From a checkpoint of a small image embedding model.
Training: normuon at rate 0.0097, held-out accuracy 57%.
Rows from block 4, named by matrix and row number. Rows with one number belong to one neuron. Each number is 128 + 24 x the weight over its row's rms, rounded and kept within 0 to 255. All counts start at 0. Numbers have three digits each.
# fc1: MLP up (model.blocks.4.mlp.fc1.weight, 1536x384), inputs 336-383
# fc2: MLP down (model.blocks.4.mlp.fc2.weight, 384x1536, transposed), outputs 336-383
fc1.203:124140104101142109086152089129123113135166113136134120121114122117107118134108125127131109117089112103105131084133122132098127109150117165136181
fc2.203:103079121093127123163101137166114136130147123139126170140170104116119134125108141104097155091107118141112105131135111129126121122108127122130119
fc1.204:087172124145118112134085128111110116134162133133115136113075109125108116123118102126142113117156154204112123125137112131087148126120106150134108
fc2.204:114131154159103146131159184116151121106128116093113102110124157114093125142091134121132138139130089109175142135103072107131135140095115145103111
fc1.205:164071134115168089130113123162114149115153151129131120145121142119124121144138106113129144074162144081125069183131090163125148136125111169120143
fc2.205:105125135127129153115117120059178149119131138066154086143118099149123116135136151125168152171128142145111157079133156104139073130152131116125118
fc1.206:138146136123188129176112153067164137089105162142162111084112104132146094146145138144110117100121127112140131121097089148143132105114162128103117
fc2.206:097110157135119146140179175110121161144126147132119148167151130177108157133177158103121117139149149179126129138098119149130128105163131136160135
fc1.207:114134113141130135131119133154141107123134165123106115108141114097121174140113148143136092155117115159130129102132145137125133139145144158124146
fc2.207:136119132134126136116115171144155121128125114126169140102122126117099123128141095117138146079143125155139138154151131123102125133128135156128141
fc1.208:159125105169169107166145122144141129148132140152177133162114115160093160152100178165168122119112127139128127147152154143162141096161093160127118
fc2.208:106090102094146126103128176118139157137173119098142111142175171162104133078170108124117110093127151128117113127110113131123160148160103085117108
fc1.209:131122126137118165109111147118080151100176112082142077171117099136151143110149145124140179112125164135167107128108132134150132093183196108119121
fc2.209:132096151091126108151122123143163120122127128106101144086139140088124153154131112122149145132125144133163166125131138154129152165101098098150110
fc1.210:180153162129121148162127093155079120117156100163131152151124104136099112148168130099116118137141167089131077119132183129162116155099113125126194
fc2.210:102115149109143104120087132117134189109147082093132171128135123160119129127158077140128135145101114139077127123110130105123147089139123076117103
fc1.211:147148095128166090176145125155116123170091119139126111133121118113142157142135145162169115201140137124128128094132121155100150137091129151106112
fc2.211:154105150160105109124116157158147140111118106086112159102134099162146136147166135129084080131123131141118177150146140123110127134100126122120143
fc1.212:173123107166119072100138139158138098101114148141111132116134147116116127176132119102123136155105115112101121127072162152132159085119144140125097
fc2.212:070145114138125131122137148103125111097143098150128145146139135124128123123101110138099122083164161099119150140117099150120065152179148112143148
fc1.213:118169157137149132153112115136167146176116136112124118161115113107140113137104125143138099165140147113135156105153139120183148094155088148167122
fc2.213:128156123127101152108104150136148095068160122143126155114109107124096152176133125102097183081136126097081081130144115074084113090136131127111137
fc1.214:125113137090171155110123100145123121103120091165159175115100092118080113158109088113193133090121079153140126146130137095106116112126128133134113
fc2.214:134126131128094141099135140125155088149122097091076107083120147152092112110127139154150134117127136161128115114115160169157157127141143155126122
fc1.215:122133111104196110116106121133109112158119120138114117147095122115079103152093133107165133111120137074098148161151126120123128128097145112142143
fc2.215:163163131127118112133142096140130127150119101097086147093151110096147183117167123147114150148085109153135105090113122075164153120139114131140108
fc1.216:133130145109065108164127143108139135110115090103142158099104043128136116122156143112138129121154144145109161140113126095092114107166108150151119
fc2.216:150102119143085110126150116116122107101100149134132131155114112163151157166140068086132144111124155092117114143125136155118152122108110102163137
fc1.217:166132124117142140163107155132100134111136164139133112145116116111162141161091131107115123136146092129157143141114124132144143164153134100116151
fc2.217:093120113102145149138124153137159155105091052113131137086110182113100130146150165103109094125122175139153133143136067146089096160133135159094073
fc1.218:124141095111136129091112168106156116166140145140165141080139144140142154121100139149173137141113159065142089128113105116130085140144100105126154
fc2.218:159111111089068086177108150167120159094143155083116090147100130137144067134121155083087164148143134166139122099166099124138106169122132079111128
fc1.219:181139132131149130148133107078153116131106153117099109111143129091111166132146132153149162101181151103142095140116136129164143072170118112094139
fc2.219:115151127143113157134142150090154148120103162128106188120090096106100166102148113133143154167096152123139087101128112130097061131168135098168117
fc1.220:133150113131147152141156150150104133164104074113164142123125182110112109150090121142131107186121135137126129138150102145102176149113140154138134
fc2.220:099132138120082090111148180100130124122115137150168088108103126136114122117119121128099133135133138146097086129168123141144124096106112116086154
fc1.221:152138114157108178168070113149118103100105122118107134121088137146096125160191128172099129129097122135154096099130135106155102154085163141143130
fc2.221:105123087091130123111154128158107089139115143123120098116110126063140120130104132118119137113112135086129131116117135166125085110152122154178180
fc1.222:108115098085146151064128123097099108128078106086166159114085164130156136131137129105116105143118146110110130165121159098144166172132127134122129
fc2.222:110137132128168150148094124117123134135136144134155140148153150114119062124111130089172165140142125164150124131135119159089130097125127144142112
fc1.223:092149146155091115118151119147146104156153126155164110153141102159080117183116100133110147161105139101153110151136136081197172130077137138174129
fc2.223:121106121118093100136142116130138117140104151136104112112088141129124123091122105140124186140093137131163066126153110066185111160158158131105179
fc1.224:099134145115120125116119108114121104141103155147125160129148096154144132140129079094112136090147116115173128109165153130156098177146118143134136
fc2.224:141144156097108166145122123112147134120107122119158132122100164105133058087069168160104111124112075138120073147097115133123129128140122094112120
fc1.225:139132111107130126151150125089102162137147162128168128089102162115115163128096128153109160116143146139115157122155107128101116123092137155114163
fc2.225:131149124158130126152106073135129074100120155168109114111138111110120174068132080123128126149126099143138161164082134141130103157189157071113147
fc1.226:117155131117112092142133076142125136142093096149143086143128121164122110097140161103100105110142098095096125152162153144074135169193149150148113
fc2.226:133099139149099135115110190114114096112131117144158119103093169108130143113115112129121100096108135156119137123123116112132122118123142057107160
fc1.227:132148148176144117142116130133177142148104157110141106125119087104142113108129122141093098101174087092136193120109115161166148156158144087090128
fc2.227:111111121118104114110114144171105143089159117154122121134165159137086122133115184129131138146127125096102138105143148113114152087135097172115106
fc1.228:119134119132122175147129126155125098155147137125099130076089129140112140170102103127137129146126112128115108140129169133149146099107135121083131
fc2.228:128115090110154105126148180122149089111137152154135127123091157098132124143093189109137100127148190108099097121148077123132176104120098144112142
fc1.229:182161165072122146149179125113132187109108086145117128114134146119152119111144084115117068118122136099149109147121124143141076108139112103115143
fc2.229:122097112154128127090088124140132091136145118088137127132107108098153129087175108106104175136139078130137187123118147141109082173109117128119194
fc1.230:170097128092118135085109083164153135134119135111149162110143165126101098133155086120109137129115194187114115151152123133127129140116161083106121
fc2.230:134130128159134141133155134131142136086132122144098160159136110160135154100132126151136100136129133154146158078118105100135119148117133142168108
fc1.231:117128131120079137127121123139133111149117135152111135066095149139154107130077134114181156150133158162124074140114132131116136103134168160139093
fc2.231:117139128125110090154090132113093125143122130066154114136121148135063156132135129102124114113130131132126127179206176116101141126090112084129153
fc1.232:146121140120121138143126143153110144115115155104113125161150135123135133147136140133161133118167117148184126162118137072095158109170133126107125
fc2.232:142130118118119104127177095128170160139158121153133097129106149152168141168087079118075148085105141098100110102120076138133127196092135123113111
fc1.233:145130141129145170149125126127095132115108114105110132131118139126136145131166140181116112102106115121150155144093136161148141108084137103115119
fc2.233:115105124117143104108120156160146123118126086129150130106104136077133141093124128102120126124093141127146135179105156098157126190162160159099106
fc1.234:162141116129106119156112193123158088081114111127122080149110123093136175149116127116150116161115148118140100099117106132119118140178099155102145
fc2.234:072120135165113133149124148133137147160151128145170117095092110119117101112129109144141120140142157167176132095156106110133136113141119130113092
fc1.235:125122102120113150137104109105118106125134141091105106111154126168154105130111118113110193165136186162146126113146120143141104131176137188090131
fc2.235:114095136136112131160157145161154114126123116092148134148082131116140154124164146107173124117136154108131162108119173117150157087153138110152123
fc1.236:127129135149134107172187149142131117122144145169105128082112126139127144141131131085081141176146154168088154117116137113146124106108103155138163
fc2.236:073081128129116134142109141191136141146152136123122095133093119092143183109147108136122115090176138101150122118149104161074124107104107089132133
fc1.237:148163130112120121137124128158172168089102128152110131053127129115122144113097087148083120120102133127135118102129124123116153118138108181124158
fc2.237:098139152127170105119141143113158149099113130117118134150148144127142160111164105114160178169146161151122166152135165141141115108141132144152148
fc1.238:110167144101134094115118170124130162123111130107131079135133119079141133172127155154112120103136133062132120149101108122094099102130103095114134
fc2.238:139122108120135122137102133125107108104084148122122137120058098131116137119094098141134180128120162117112174128135131153132123114099100143107155
fc1.239:119190117136102138135141145131169109124167091100121140157163106113144160105114145115164144123130105098131148141150094123138118101115142133138163
fc2.239:133167094138114199165125144156128157066125168127165079154135089109101105118109133139161127096139105111081117151122113161111107172116146127154121
fc1.240:115076129139164119115114103147121167140178149148143096168151130101102124156160114133144118122169124143096147127161157136133086080131130124126143
fc2.240:126128166139119172143143141118084116071119076103090155165141120135127152129117146111103106116170129119104122134127114145169128145091134142132103
fc1.241:151091156150090120192142128109113126104185125118152135138131134116146074122114134126126090170139107135124117145151173128185101165128147099131147
fc2.241:140130116115182146142103135135105091126124124138082169130130133143128131165133131130139135084131104132143081095174100136119116114129110155138121
fc1.242:104134107120126180132151093165123151145128153118092106135163142149115123149101164141120156143139174090139076109136122152121167175096166143122146
fc2.242:089092142103144119092116142139139143108110111156139121138128097123076172085146107132109093117132110139077149085148148113104106097133093142131120
fc1.243:111134125139120119114163122124126126159111138096142137125168136157136172158156117125152144109111104128101201093143100140153117124139136124133079
fc2.243:123138147155140138148131109120149094122174127118134135132142116120119052146154121102151148165079156124134110170137119126107104077197136156094091
fc1.244:116118151155102137104095136105163134142138106074167119105133143114128120130166085171111124117135160158152133126167130131109136152129093120073143
fc2.244:131188110134111132105136146197128077187133124129171139121133150113138076076150137131113125141163127129161176198145091160133126131123137147141109
fc1.245:135161138125115120129138144142087123105128107139086111153122082087136099146117153102137110107146139154087142178138148102113100121116151092128163
fc2.245:156114178097110126109081107138104135111163147117115098115144119174098097133148119147122119163148111144137167131090130119075156096163109155159142
fc1.246:100185159151154123091136145132159126070114156079132134111159135123116118119138104167095158116116169130136124139124118178117131111096152159164112
fc2.246:077069098127102094150123104134135160174164112116131083104125143140119169159132176128146119131093079170128127065161125118115148124143077111090142
fc1.247:113140175132106121134110121120099116107144111123110137134179126104112097121119094140119155101107142127072110141098167153151087098114150157094108
fc2.247:155106121117132145146132088126113117148157145115113114125125108131123152132141156119137097151148120136143133118141128122115102093113126121164130
fc1.248:110118096124163149151153129121095117140118138138175186167110146147120103142085140107114143150133114087155137095165102118140149071169130083157131
fc2.248:133164158100125137079105170141139147118163131130090091111137128132131125100118145124130131113108105149121124109084154139148100142134129100144122
fc1.249:123119171125184135106118135121135131133137156079116123150173126104153115132116118096150163062142147128120137124157113122112138111150090097125097
fc2.249:141180112164142141119141104159168115150098094118158102133089128107105098133145160124143117137136135141137118151162125128124094131084152125152159
fc1.250:113104145125100110134115099129130168143103147093124118122139172122108162156131131120151083135124089123147114095096126128155123128146119126128117
fc2.250:103110089119115185080146146115131149128144138102142116098116142099151092139131109136121105103149179134158130160120100095124111171092137114128083
fc1.251:123168107119150146127122131154150131155118131147101176108148104151162107141103071128087181135147107093163121162125166139121111082136160122094104
fc2.251:150099153150102141123107133121111140126138146135131102127104143083104101115205154122152078133124107168099088111133140094115126131154142111131156
fc1.252:157153178098136143139116129151124100093123127151132136076147108123106121130131113167115118131082137119094134136087105136138112099112146118153104
fc2.252:112106096137112130111156160127141111121130090114108136154119122126122106096133140135088203126147114122117128119111130180105114133151129170095093
fc1.253:136145118108127151126076127153125139068134138116130170130157105148111124121176135091146109170132120074090125168102107129132106123176146081146108
fc2.253:158188139137099158142110162124145098137142148145117106172107088099163134117142136148148143109157114117118109141184123130118128139145130094120115
fc1.254:143149132121159091128115155137123121120105103154180121091139139122115161100107084159143097114152110151097176138130114113129093120124154149112121
fc2.254:111109132117125164121082115136128115130148172120130170092125158138099143123108154160132143091148119098139121106114186121126138131133145128140134
fc1.255:128135171139100136135114125114105168138144110116094126122122086177128138134093143131117168122135122130109097112099166113145112115112113104091121
fc2.255:129145168095146144122109131122130136126089138130152111131157087146114115135133087183119082140211131088189171140122132144172147103145128148131126
fc1.256:122117159135128135157156183128139104109125186140138111113147143120114171188145132107116158130108076077107160155125153125151112090106164098111139
fc2.256:145146090103162152137140116105167132130076091123112105140136128126099155127145104124118095125141145134112119138119097134137119097111161173148143
fc1.257:099134107061116102118107094118103108141139113118110101164105136110128135119113097131150151096136125102115079159128152119110121163162180144074148
fc2.257:140143118149180155143140122112100104132116154133148128142129108119118134159160134110102114139150136131143116103155134108087165107117106092113167
fc1.258:094112103134121082136153098163160108079107134109168112128140127094136112089130145172120088156106084103096134154121107089130129120138114143105114
fc2.258:128112114101125134116141091123113078129108133116118098134100145105097150156117129122157162116148108134118128173119140119118141115096125108149156
fc1.259:158126114144162182176080143120115144141141145138138134141113118133115140140108129132108097097145131145102141123142130095130150071106122172157148
fc2.259:068121087123087106108157131154133169131119164129167096108123128136096157111125157091148170139132142151078133135124080153117084149116100088157177
fc1.260:098151139140103173114123098128157146160112138127141117169193146142124132142113149128115124090119166137140198123132154123089113140105131092105103
fc2.260:171145123131169078144116124137140168166071091157126116095070118121156126157121144141109139168170107138104096102104142134152132145145165107140079
fc1.261:119124146142156124098105079130161102116109127126133114151090180150134103129156120145147151114133170151108161057097103090117135146134117159152122
fc2.261:097115100113074153145159152132146145097125145089177158101134075115125148133137149065160114091115134091121117148099141141146087130172127114157136
fc1.262:122097150089109087159134103095112157109136094146160166105087113143146068132112140144111120158134152127106148122103101178082175137145099138136127
fc2.262:129106114163106158108139102145145125157130085123131151120138066129148161127171103107159111071104134127135180147169131116137097122131115085150132
fc1.263:148119206138091118078103146158199101170126127139120059196139135134155135136119144175144100115149140138160138120146146130153115158115125096139113
fc2.263:134149122078146141147155137097099142098119121078169174101149118148096125135124089074122152100136137137133154123128137138097111138108164128190129
fc1.264:163103111119143112116154088171142163085130121131128151150100121157161109146177087128152110103123081128116152085153121177128107161168173131164140
fc2.264:108116093152140165112110146089156163143110123158110112150152138173068149117138159096138092125132115133098138177134159068083089112143123124093120
fc1.265:107145143112133174148088113169147113104107123148107134097149105088136126151135125118171114115120106133123144094155128135132080082117125143088130
fc2.265:148105136108088117109146113078078112121160140107132144186137125116160169146147181143120133156183133115088179117158158113127159084103070136143131
fc1.266:138095122079132147133152082102121169157116144138121124109075109169116127150110149172138132111154145189162141085108153074143123090175145085122140
fc2.266:107116144132108124183130147128154079104119156110176129154163146105123102130166123130149115120143146122144161078159112130171093183163125146186143
fc1.267:144142167109153119130109125136102160139127127163158123107140123176137170157136140140136140133150120115131142143118105153173123125113126087070078
fc2.267:110146117118157120156142144138129121109142079115154094126130122159151125132100128140112159172126133116126149106168136121120127146133108151128126
fc1.268:143136110124113142123135109122140137119136142149125086144127148088201124111115129106116119100091103122122137087152092099150090130122140119074114
fc2.268:141130103108131151120116133165141129121132114084134106145127126102112137126161154155122121103142113115149130142131144147113219113112108147108101
fc1.269:091120127106127113109110117125128124149147165133125127130119126129106134145087110155120097135086136122121111099117161104124083133103141137153177
fc2.269:119170125126100134103164133144075075078122137148124078105159114124166119113083136148136133107117089141104129065116114150116149138126156164100148
fc1.270:118134126131124161154078159106143112115147145108148110149118134103110125163154124103136146138153187121070091109094119133167127151109148112102151
fc2.270:112117149093144081121117113104149152145086147140139129137138101089110110156102135142153116147131088091110120126153121108119136118118128136121125
fc1.271:127125143151133155124099139096089132096156131122121108161153129108106143157135114118153104082136154166155162112151174157099094104071122133139087
fc2.271:138126140116099161096155119129150121143111147126109147077087177097165113092123139144129113113172155156129121130117144109176123144180143062127148
fc1.272:103109142178121126095141104102117145126099086160144087123110114124113136167148128106108129170143121152132135116119166126096118147143133176139154
fc2.272:133120130104134107061143142133098153156088091120147137092108160127089116135119119149060151133159150154130129152140137115153104170129142142094104
fc1.273:117185127151154097116120135117142136122106143144111110071130121107124136143133164141153134133116145109101122111155161161131143132164140127124135
fc2.273:128136172173136192117129150090146147122135149149164125113155138112125090142136122123080131166108139121104118122138129147113132149112117124117133
fc1.274:144128135145132119145127168127141124134117111150109131144130078139074184168124118103111136113147163117119139110124126126123072122085109114159167
fc2.274:109150075147111130107131120096124148145114132106155111132122114124120127129095129142119167080071102102121115144133179116125133122155138126131135
fc1.275:097160078123155141173082132144138092148103121127106194072140077132081146113137119132150125166088131096122129125132110166101160139177128077077140
fc2.275:156119123126116119121116126141137074157093110130123131100089091185108107093135142120071142145110122121151128120110129139135141133084155156131141
fc1.276:147090126147102167116116154093134093131161129146096106132109117101157129112130113150136121146160130138152093112110090126130157148091119118141185
fc2.276:178179122142171111149148119126145140132085124109109114143145092121133119139081168151144118125092125119184110122143139092154128145133161169097096
fc1.277:097095121123128120085131126143085086122113141107135126157093125155124168171156127133101163110153095142153125102107151144131127142135139124155127
fc2.277:114113138121140116163120112119103125118112124134121083153134123113125093071112149102135127143104120095111124135129133108134083074104108129129117
fc1.278:094151146144124125125099092112103092141123155126134116144157163126141162129129121132144078125107106126128133107151115125155143117079121062120142
fc2.278:167175137091179126117169132130132147098122081137146158124083113139106133163117114143088161114130149139147129128175116081170103132187103123105142
fc1.279:116150181133090124125120153120123131146098132087098095150117132145145106142131108157139119135155152118124105130121108107140156109066084124104166
fc2.279:144090091118150133123163103128167091135157146162149162144130109134105160128080158105128158170124145138114094191156120148102144122110127120103147
fc1.280:147127114099125126108140155138136132077105111119174142116130128157126115146077112127134136119134099133152127137117098123146125127107142097094140
fc2.280:107098126126121186123144120116119135120107129135102124131154174153129145141133115152109102154078152137054111152146114127131154123176139132132137
fc1.281:119165127135140156152139117152152140126117102098093105124135168137140150164148164109122135135087094109168164134116153116135105138154115135139137
fc2.281:110139137087142092094170137134131140136172131146108138120132118179109139108106122165102107125160120137127120131108178147145146126103126133092092
fc1.282:088162093151099101129109137127143126166119134123100119038154125094150148080137068176145131144109147142166098100121170135088108159116125162102126
fc2.282:135149141121106138114126084148193119139164106107168157155170104092129093144098154129129135120146132125122172109120116116109122139124102068120191
fc1.283:145102127116143095121128098123127145164118145158141157122148128108159143171098192130118162120123139124118149119114135135134134106136129129078143
fc2.283:122124123158120124130138168151118117166102121163128090129105197127178138082101171089128145117140090100177120112100092127099171163125134083125149
fc1.284:092114143133138147188166111165143127138122145152128104135152126139162151128149124114076095096147163156152144117170072165117115129125151149091121
fc2.284:131142084151101108132112116134118144106129121128153180059135096120106076079097100110167136118127136097156130158104129078112072129132142123137167
fc1.285:106164165124108115109120103138113111158158129121161186147106123134097171152166143110135120109078111087109130140138105136117175103132115114107096
fc2.285:118125167143119134120080092123103089139174140204110140141141102108128095158132163158168129157136166090119142124153144129158096141136142164128105
fc1.286:099145142110105128095152119146111148105147128134153162114104098114139147158137154114145136066118111155111105099137142122139119123127144150163116
fc2.286:094079125141166136099157115131126130164111081112077147150111135144131137140140101151125189089140106110140156093098144156112134133092149112149138
fc1.287:128069114134092106131168101091133140083163124146148150115156130142115118166092184123104104128133119141150116065136079120126099116087150139097147
fc2.287:118115155133135143131104124074131182109127138108097110120110146126122097164091151167130116126104156129131145135126133102140103120109097139132139
fc1.288:114134161161125124128114113131094100103150104145102153140101140106135187141110105142119137146149123095094080154133140101168145117120129100130121
fc2.288:111141127158103106144174149097079108121095107157136110128118133191149119186106124099152099182145148133152114124135159106088095149109149165091141
fc1.289:081155119131186152128127136111116173091150115087181113158141099103129145129107115136113125143119155155119176117160126153137145072092131109135121
fc2.289:108180155112131101101108133087131120158079138130070125094120132164094155150104163134156143149104130089139095114149150101127123097168131141155121
fc1.290:142123144139109159112157131109152099103161076122174152144090146114134106094131135115131110142124087108112159139136115130115092130124148100113154
fc2.290:157075123168152115097123140179171133095123134151122135118134163131133156184123141169146142109081176154091105094167167098095188103113150144128101
fc1.291:094121136174142128127148154108120131130173157166128127089121152115083137100120124102133117130169140167127115086106152099062125140177105141124110
fc2.291:088123114152136097141106130143094108156155138159146146103090143147113125137110137113121189158090118107093167156140121175172123087092124129115109
fc1.292:126074165136107132132124109122109147118105118125124171146115131110088102126207139131144161141103162153129111079136137140106194098194159128146149
fc2.292:161123125102128152132135105134111174176165112138101106099123138127128183133144138166171119097120178148109126128093160077154098123100164139118082
fc1.293:128123133066127124209122074141102113098130134150113100119109122114158125169130081155122116120139117136122102113113097111096134118094090106095121
fc2.293:175121092147156127092146123147155090107119111149131149119142133175103132115138084112111123142163164106117154136122150113141151158130135114142093
fc1.294:087103136146118140143131131133116124166159167154146125081154101119130120164112074087127112103154110147136080137104136132090069139104135114118120
fc2.294:163115090145115100135155127130127094135112095132109104177130108108192142156180163141159140125160150144090179160091152159162134167134136120092089
fc1.295:136127133156110126142075107093163114131137084135099100148097096098136116149116113121153132112092113156097114076120139100127139085110113136097128
fc2.295:139092131124096124170159146144147105103102135124149142088104128135117139168160144124129151171141135126161116165130110148088090127167110178151141
fc1.296:073124140163071145134123157152107125129116158118136133112150111144140141141101136119116125104146118151125152108103101182111116170143079111057142
fc2.296:128126152111150134127107139194119090143162125137106138138071110104146128161149144182118062204119090113135156147152130093156130089150128142072134
fc1.297:161130112108118125123123151097143143126143147105105108132149095133157158146147139142104134166140087124118126165118158124100140161128126115110146
fc2.297:130145101147111152096158101136120123146093119157148122114104116088056121135131089142116106123151137145116154149112155129114128117105130131141127
fc1.298:131096119143139095110107109159139159106142095137133126127191136120118093140122079096079151133083167148123146116161163133134114098124155084147126
fc2.298:165116118117105114130159124103133151137118116116114167108132130172100142133143125163105116090125126097138141113138095080067090117165128132130143
fc1.299:155123107075162149082127202149152157120130107118125089161141104130132135128087123164175141129165118126138153149128121127180092150130111114150131
fc2.299:164161078136151111121139076101094120098159142123096161114139078076147117133135149115114145162131157171124084139125109118099146129118144086103118
fc1.300:107112112146120137082104100119119168135130150068124120160128149127140091151133124133121095157094159093095127121118152108128081133098079140116147
fc2.300:111134125159098132132116072153070151117124161156160114160146081128157127114067132114122124147152155150138187133119110140124138138129139112134148
fc1.301:125155165124106110156168112138130134086130130113152115133127128146145098119069138150118084102097125155102141142156148126104154129157120140114146
fc2.301:113115125116163145098147090128110101148145115106094132131108131120133114100132164134140138150122086121149177101139124144148111102120100111184157
fc1.302:155127160140144132133123104111130139109103155171138112104089161130121111119114109135142128119156133138174142124131125119125149162137125101127144
fc2.302:127121118153087125134124107105125144150143177135126131127182099156131136129165139146108158120127108152091155097134096122125074146158105163086128
fc1.303:093116167103136146160122104155144121135148142136095120128140138094114196142152154106124151118073112084112108088134134138107111151086114121111129
fc2.303:153093121141114087109144143155111146129173068062119163102170103105137129127145137144124132142149133106056110118136135123075101137140139107124149
fc1.304:181104142121106117204119091138152112142134105134146115124118132147151138096124130105124148140131086124102106108151134151126121102125171132147149
fc2.304:178110132126143169113120165136172121132177135130125146135123141109136089108115114151141080114122160136068136124104144103146119121111110086146153
fc1.305:114129130124134083087144088162129098170154099149123116145151119113110161116138113145134150125128150123120111150130137130143130121135138146155121
fc2.305:149106088115127139163127143120149056098137082175134150108102117148154127107131119115114117094123099176109171166141098135132144104138146149145100
fc1.306:109125157144069151120170117077129133165146136109061106162131126190110131073139072146149178116094123108138127132180093126101099131099106100159134
fc2.306:149140156143125095087136156196156118110072093135077155099122133136131161162126175144124135107116123099127130123121148134165124124116131151126124
fc1.307:148134136116115106153165135157107120115148129153098137112097122114100124140155177109112166136151125118094139115114062132133114106149091122078105
fc2.307:094106118121155156162159078123129099156152143097131134160139088128102102137112086202179127104141115097085123142149115151139121174124163121106091
fc1.308:130104122103087094132088091105130140130127140091091140105125126164171102116108121118140172102112094132109146145162061111105131100131089127128146
fc2.308:160136133163095132129141141164126090128117141112138133126155118119099175107146132129102117163139187151154148128106159119165119182142129087104092
fc1.309:103108134138156070138143126126190135092135154139158138115126132136121131158115136147145089125134131106089046157148126136149122080121129192159145
fc2.309:135118107141138162176086114122113131160150112093161096153116088098138135120153143094139137088138121128114160111156121143153142133133116109144111
fc1.310:161160084117113138147114099152147167153122116105135133139138170108121140162142160121131147116138113155143143137140099129122147135144143115116160
fc2.310:088106128093138096117140117135108100118134149110176131120119132121080145132133149088122121153096170105134152134127156150109091141103122126160095
fc1.311:079104092137103146077101128148135107146163148118125114144117154169139100147133162124135128136123144119098125140128170160136152111121136125098159
fc2.311:151135146133149111176113122085173146119118126121153105113095141084107139155143103124144155103153079182158123134156111111125110124128154144134106
fc1.312:151133113138113175146138136113122143134105156122129109154082162053082135128150133121106149173140123164121142107114080107153136107138100129116183
fc2.312:114093134113108114094136077119116106139143121159136139137118107150180087139093147120100149086163108158141131172150127123138090194123075134133127
fc1.313:145107073121103109097154130121092119119152132108162136091150182100142180103118126115118144115168148149126119154118126140140089139140140143112131
fc2.313:111130068112123113084146133147169121129119158103094132105123099175106129107130116154171135109118116140141121128127154109127122113121115109123100
fc1.314:134127110154112134120151127120101135138118121105135082135123154105094181128148160152154157135121124133158115128166107108183139121139096163119134
fc2.314:103140115173166143125118104090121100149124156140118148073155159127103138107126144104119134145099118142131106133104115088113123113132120104165158
fc1.315:132117132142076108130155111117088095137153102125101105097156121169130128136103137113137114142116156084139109137147143125115109132186101123168140
fc2.315:117104181137119131134100087165177161086121108129138128108150136130135135132141110102115125138159097143114116087129165125107144117149103096174097
fc1.316:164116103115111119115071129122163123113134122169096118088099175151141120159164101114145098134115152151084111097142140115094110139117109102137136
fc2.316:095089151151168105126107166125124112148109101143151196164119118145141151102144104135147134089145128135178127095095115132118115102120116121135114
fc1.317:160101097103149098099142131131151106133107158154087153172127144127131143130143177109137156152164116128117074118142120135157109104108110153172145
fc2.317:130114130151138153129095169133135121120111131110124126090142148135120094145151141099101119072129167126114177145111106175077142146155098104102164
fc1.318:142136124173174181121149118097142146108127135129128106112124130146125086146128093126105150123091110145082137106143156131145129105087148110134111
fc2.318:122082129040099145111123124150182147174156127163114132133080106087115156156132083132162131104135111133124109111119109092144132139161109133098101
fc1.319:146115150131132117127110106165097145089139154164116144144071090144144114142146110128148118093152110156145110139154072119138110150110111159155100
fc2.319:112123133141139114142124160144128104102106111123120146155167184117142133104111135146149142124130188092129106139114123121128131139132148111158105
fc1.320:156120137115115128113134163118082130105154166141146196146170134138105090156137144128156116062175127141112113116092106111094123133149133148133137
fc2.320:123106136130141147101110130142143145138119122152132119086112136116141146109164092166125093147084188104131166148174096126112175170157125097112100
fc1.321:129137102113162154164086121103138141125145146073131108124089160095110081142142146115104118106159159124125120106123138163144182123103113101112104
fc2.321:147112155125136131138144085147137134117122115124148101139164144151125131115104110133147132124120124161147125183138113148134110129173153128115136
fc1.322:168111100099164104139116118161110152130145118150120111160150139112137110140104088109135139129146160152156102115167136165117104117164157101133154
fc2.322:141109187121118137125118136128117132134139156113126139135186109161139140122143137112119119114184102132108149150164124100118102115138116157146140
fc1.323:097179112093145150149073124134145111114159113150186140118144133105161118118109127092153101118153110118136140097090167166138085127108126135128144
fc2.323:124109131163111127105129109145105172121110123138108149137139108146115124097124132113117143097135107085122137160136115098127124107109110097144135
fc1.324:130175156134139120137168095097104131113177111157129130119161156134107144129123156126135118129084157166093127115129152129128158141123150136134139
fc2.324:133104156119103115138103161125118134181113119080140162107094140126177166120101089133130110149132139100088138131133133138141111097105137118120078
fc1.325:104117104147107151164137123111120125153087144124132087131176137134150125146116138134137129111116073132154122105118175169152116124130129126141156
fc2.325:137171087083119160121110100179119126179148147135153126111110128172113116131083135123144109129132154142125109155105143109170125125111173156158122
fc1.326:095128131149136121125145084134163197163093130128108125140153199127173129135159128149107100158098144115165085119104145110125108135150102097164088
fc2.326:121142070113115142140134131143106117116156106112142138153153112138122148127120080109135131113111106107132139109122119130117145133133072134104133